From a checkpoint of a small model that predicts nearness at each pixel.
Model: activation geglu, patch size [8, 8].
Training: muon at rate 0.0052, batches of 384.
Data: 195000 training examples, 22.8 epochs.
Rows from block 3 of a small model that predicts nearness at each pixel, named by matrix and row number. Rows with one number within an expert belong to one neuron, the router's apart. Each number is 500 + 50 x the weight over its row's rms, rounded and kept within 0 to 999. All counts start at 0. Numbers have three digits each.
After each expert's rows are labels from the 100 images, of 14848, where the router gives the expert most weight on average: "responds to" is what is common among them; "peak at" is the part of the image that holds the peak. Only what is clearly more common there than usual is listed. The data: rendered solids tumbling over patterned floors. In brackets: how many of the 100.
# router: router (model.blocks.3.mlp.router.weight, 16x192, trained with AdamW), inputs 96-191
# gate: expert gate (model.blocks.3.mlp.gate, 16x96x192), inputs 96-191
# up: expert up (model.blocks.3.mlp.up, 16x96x192), inputs 96-191
# down: expert down (model.blocks.3.mlp.down, 16x192x96, transposed), outputs 96-191

# expert 10
router.10:475480536439582521512424423451533474509524402462587406561503454509464492558535483479541529443421588495463568533398456532517584477442499490570448486470550552595425496585464541497590525431506473485556535460439465512541515561519501477446485460514577534562511524471499502504490463496511527575
gate.5:506585412461510530502461554476524456500508512532548516484534471494552527532518462473458419438483428432537433540525473503580473446456503571532545538543456503506488495490484458499528468510494518472636513467509585474627564468404365485578533428488437540479535535504448520558564489460543519584
up.5:468582451462517541476465514448517483538518494583557468477492456504541472563510474478475435478460398409537436534529513497545476458472543539542544539529469484503466495489483434489518468557444498482625555456536566453605602467425413512510555487506474533474517534515494497499608508446540454543
down.5:540461449444479453557578485540451489392571463518569514484473525502471558487468527432571553392444503509418558447428526480482571552474422442457450478571510549553513580529593533532518589561461492495518469474502396443535548443523608515500430522457512523453544534451451497544557579470413491544
responds to: count: four (78); yellow object (39); chain link (27)
peak at: top left (41); top centre (28)

# expert 12
router.12:390560557489483420595505490466458537552502561482563528454468424537512458533593428557497475583519465393413457586506424538482433479469554470493447541458537471480501527587509498512530554559500538452575452470569461524535506543429484458529523529515463541408620401606548421557576432473571503523
gate.0:428434459459482552447447465497335522438553480531454548535489516483472474528490515459444425432571530409462501452520518575525583496519502507512573484525444491477536495549445534507526391530475521496484476491419454582420552496555470495504429502379622486513449490403454476471443565571467510466
up.0:476560500600548547432590487567595481500565546508492510476427497572515485526450575588481534456475566510473535437499561478535507472473541576527471447464532519354490495441562473533433561474492452466499533554508557519535410498494473498503560478536380508440576546513583631527494487402525544593
down.0:425559513402505486477399485492447506574537528466520474439601595510577531448476484529479464496554481471448436488436489534461437416495512531570539530493520464501535523544491519426540364445348413451534435489453490526489522492558442473458445485490432410544498435518540552484496600466519556525
responds to: count: one (90)
peak at: bottom centre (45); centre (33)

# expert 11
router.11:493505540522569451488479437513476522537568559524562423486486502493511451586538435526477445402502474555445452498486532448452427462520449548539443513455507558522392461551351521489557511406442525498523411510490559445533571534510445457494476607541440529452550473516482537516473474520509499500
gate.5:501519569586495560511437491567510494517559544481557520570470490525522450441562485506469444584453568538473433434542508463543506487447423527433448502476468550401507526469492545406466386497432513511497464548490567470369490468348514481468544542519466426515456511571536532489512449570492537480
up.5:530548555488473495416554540440493477593539457455459486458477413466545483514476554515442438444451452584437481525484551542540465559426490491460526514488478523462611481435609442502374487482436491478598389466507412497410435482418510531461507563547414424457579478605495582506458545529525500494
down.5:504486522553494529446494498644556499507508492528537524428548485444548455454548462469474527474503369533533574584455443494536495543504520530560543444527480574420409434474462472557478524449442499464528460472533586529545487514490502502548501443554422571485493458432559525557440448515559500473
responds to: count: one (61); light from behind the camera (54)
peak at: bottom centre (39); bottom right (35)

# expert 15
router.15:460384607420455499476475566456480426546538506471527456461467508593541511518523467492508475560446475458575436487507467458477464478513589467478510592387524468449496514465556521478429503546441495540538439454463450605545477540510571567487524495560519507393530442602501495545561457472481568591
gate.5:531473433620477535454489463458514404479477437564426500527446508442574500540489466497496456488484505511547589583517470462460432502548566546491543522514538547490497485493540519492517433477556479494506499419514569587424518492540486443553433614462543451480428484530576492595528420479405540445
up.5:432504556445643481476513480559471618505501599532436566514508476490439454481449516476592497501604457592526482574579509506532518477443548450534560466599500534420505446546532513465515527480438631489537499586513532539709515523445517524531561512449464546478545458472467493396519503497601510454
down.5:570465506524551447523517521466451510544404489503616592513473504500571551516446382544499441492499498497491508497416516516449622427546479492553428403427476490484562601489479554477596521470453528555503504453464392554501519486464439470493522535450569492451511575529514513598502524552531499483
responds to: count: one (63)
peak at: top right (41)

# expert 8
router.8:398557545478536476549490464448415555563528595469568513490517467567513439580505472563558421579469508470486485585504449555507453477470517446565398578384554404487508532615458546528567540542529447476549436422602505507606469510491506430486555532505452493459535397571493506533556487456622519486
gate.5:467478450478499527482591511525416499470558349499575475517443508481566504506461509465467531479491524532470470452471406412574573513506641501495470493532462546553487529517456472488601497547493544450493431480456460514528574557344514427512547571503502446528449440585467537524441553499468375486
up.5:449389544545527474456497502562455507498477619459540366585540452462490580544466468504560542416440426518435564493494523538419501480517433570586520466484478477603466493490404459497555447502459523509454463419535576479603515553585441416480431539531530577543478579484507492596553482507451491539
down.5:514482556559395597476512531440458489598506522480490512497539437496557491525443490478495441475510511473518514395544426527596483646473533443477599493430527519495493547523537449513419481463395617492487424465474440506456588498471482576435447539596580434532595489545564474493498496529533603514
responds to: count: one (92)
peak at: top left (34); middle left (27)

# expert 0
router.0:391548552482583493547459469419470547533552579470571527433460456605471450545586475580548465588462496435517428528522402503453405457476508445516444526398584491466440550546500580496537467569555457503516434484535436474552490571513484467525566561563459543427553368550555437551499446442584513525
gate.5:540498512533503558439590545461499533477461511478562435482485518491558503522455548468513425516538520472489486402574477490465467521520495568471434478535471577483601402445480519448542394501567542499443447617535503562511579487530575438512435468519514483590393409488527457418527452467424450563
up.5:477534523444543482485439617490574562532462567542627547502550400515537445382434490439440600456454511508525533440571515489531575591562479493490542519573508585517470470481520562449425498579462516547411487473507589531517449509514495485474435616484476491444530457523455438539477482539565438520
down.5:503499440542580583463470546544500555563529519449561518524465476458442445407494608511507563445521469573548388550524471516513517435565537563411459585451412504379458571574494540530543516510486498540492490577429541433586477477583441553537536505439510476477551545408507493492523515471457508499
responds to: count: one (88)
peak at: middle left (40); centre (33)

# expert 6
router.6:410473555462551439571483485450473553571541552508604518405421440513504449515586484582513476538456463405473421540481423479495395432450492470525452619422536478488467506541513576536562545604490502476572489470585472561516469555491508489515555548534404487447588412566542471578505489477528475529
gate.5:435327483546485435534511434570557613429476535525453469523535518516460500486521519450532526506598446483437521501508499477525570505486456526412541585507420513463517555491467459534449501442599408591517551438501526504399453511563507493512451483439401596539487552422542509530448500483535572463
up.5:422383456573484527527585417502483478455472550529468548481460555502471552512532494565548557464561512481445523445496515509508477491443468555397549620531443532466586584545500506457395425466574444550417508500506456458427514438509469570509531468426429592472495543411540517549447502503495460545
down.5:460518446411528619513490497544554557517610558511580512510428571540596480455474535530520487458494513532516510583534579577484534525427504493601496512464446569439508450473594519578531578446497572370435490455525431489410453493470433498486544509540540477494551559625404518562496429508538448499
responds to: count: one (71)
peak at: top right (44); middle right (31)

# expert 5
router.5:429504517466584481549491500500427525506499583480541480488478458546548512589576457515515488573456438403502411533514444479473429407470494448575433588436559452490449519608530502516541566573502495479524484496580458527502458574499439446509543533532453497445567412553481503587581475433541527531
gate.0:495552517469528505522535512588497537569623536546522426540479483491526520555410541615435531468529510533466444410437532407440546475454539566468504483417528497458570538584501440544575515441557541527491438515569472514469548478490430538620457502448426514479527522520422535462474518511494520510
up.0:437480527574446508459465542510593491509543533522509541533481442593487494434535482458514474542500552415626590534514463394464525537486473499415550397465510435558539484492556458432540419572548446544554571416447493514538516461515526574483502474510524452497539466433571521516579541479505500530
down.0:525432393525439442453550506449506504566404598474467510544557466475576522471443497463502477497474477501543500584461440540469496460536459571554465499532535518483604596417507588476434437470470538602427443492517381447531476517512528559576472540521457527589503468530467498491484442433486483527
responds to: count: one (97)
peak at: middle left (84)

# expert 13
router.13:497365511520455513491566479516546497465578525474473539457500611518423575500439542549525490527483493488434397390473530487561488467596462484449544536529492558522545476452583396466536596514423568552503506516495459542542535523469470421512461499526470567542466522474515459479451567539586491548
gate.0:442471395558472470505552537548548478495500574550420525480532555597440566568443523470531498422524442358545572520520484497536397442422513523520549530514499389514417495484527486477533508484539527502486430505560543502465497494669528584506502501493487506456486541450444582528574508476574504481
up.0:518474530473555626559457510507530492515497419468500534402462453490564462560528500574505500489515584619445431471509421539421576500562428409441550477488453511456547540502430565521441476454518558468528546497459482515532480470400451462573432474585584554453506474459486545431471433512444474472
down.0:492510479520501574615532574478492520493493529517431572634523528533443474461492462541556493483460418490558541501552501489485493471535535456489520543480427508528481393526624451368570460536565603453502528482535542531508493553533405524620494551613483467518606517511523487572576488440515512520
responds to: light from behind the scene (99); count: four (71)
peak at: bottom left (59); bottom right (39)

# expert 9
router.9:413510525479538485563476431480461534569555578531615521462493481494498465532619496554565445584494460402464455545470456541509414473480471440513437521363576459563518546585468526505460492563493510503545438480526492532576464564482474474513580504536461539439524388564567467558567443447569538518
gate.5:502492497525474436512521572518637441560513447500500488585469499500446514471447515555479553528520502535636542523569485521428483447527594442508599446541494589496503445558514512500450436518407564520541553511465498556514516540512628518377492474634455333490521392498363556524458460519545532543
up.5:542525581508456457491583565478455518512434413554535506568505487529521556541545481535523464376392493465469511463459493521510578492514550592530618550514575492522532423439532492600449593494596466556480459529515497542535528508564470485519462541451524599531387488506457365467531511488471453554
down.5:497426536469573541380499541573455471524439490493521501522465522424494453467508525322482498506515449521513467462539527571513463431479522484449455456472362471595475498496461411571421477416454576453483476570456490456447588536491495494536584539439523469500527457523547541405472488518597567551
responds to: count: one (81)
peak at: top centre (89)

# expert 14
router.14:466445439465382613562439563468510463440549613528539568450506550512484478495514499505550495489548427501525476521404492444420431466560436463439500504465492449547462457482499509492526482482463535570466467414577546586557482529529520575551523529486572494511558468532434551562491523483472575553
gate.5:540606405456494488410557490439563403485582429501347445498529468499473417511582462564524381506506598513430430621512514482496486435556487587447553418511434541512494527471501501573499451487505464525455557539531443548496479469563519585492429478478456519424450488466629491501454466448492449513
up.5:501425536576473494557514523484462601479381496552491465444471528514532531448541532505404470524531486497496453389535516529501608549461407537468451384492533486458501459447495459503548561399537577442508526573478531430458551503422549518524476555472588480523580551552450480423496544605545571606
down.5:509474494493424452499550429435466529466461430536570551486514493406537489406496548396519595472531500442544547506587454478418440562531403557439523480568493482515488583491552498515504534579548504476509556520481539389523577470479538623436534471491593535532524532442572526485458550555541464540
responds to: count: one (65)
peak at: bottom centre (27)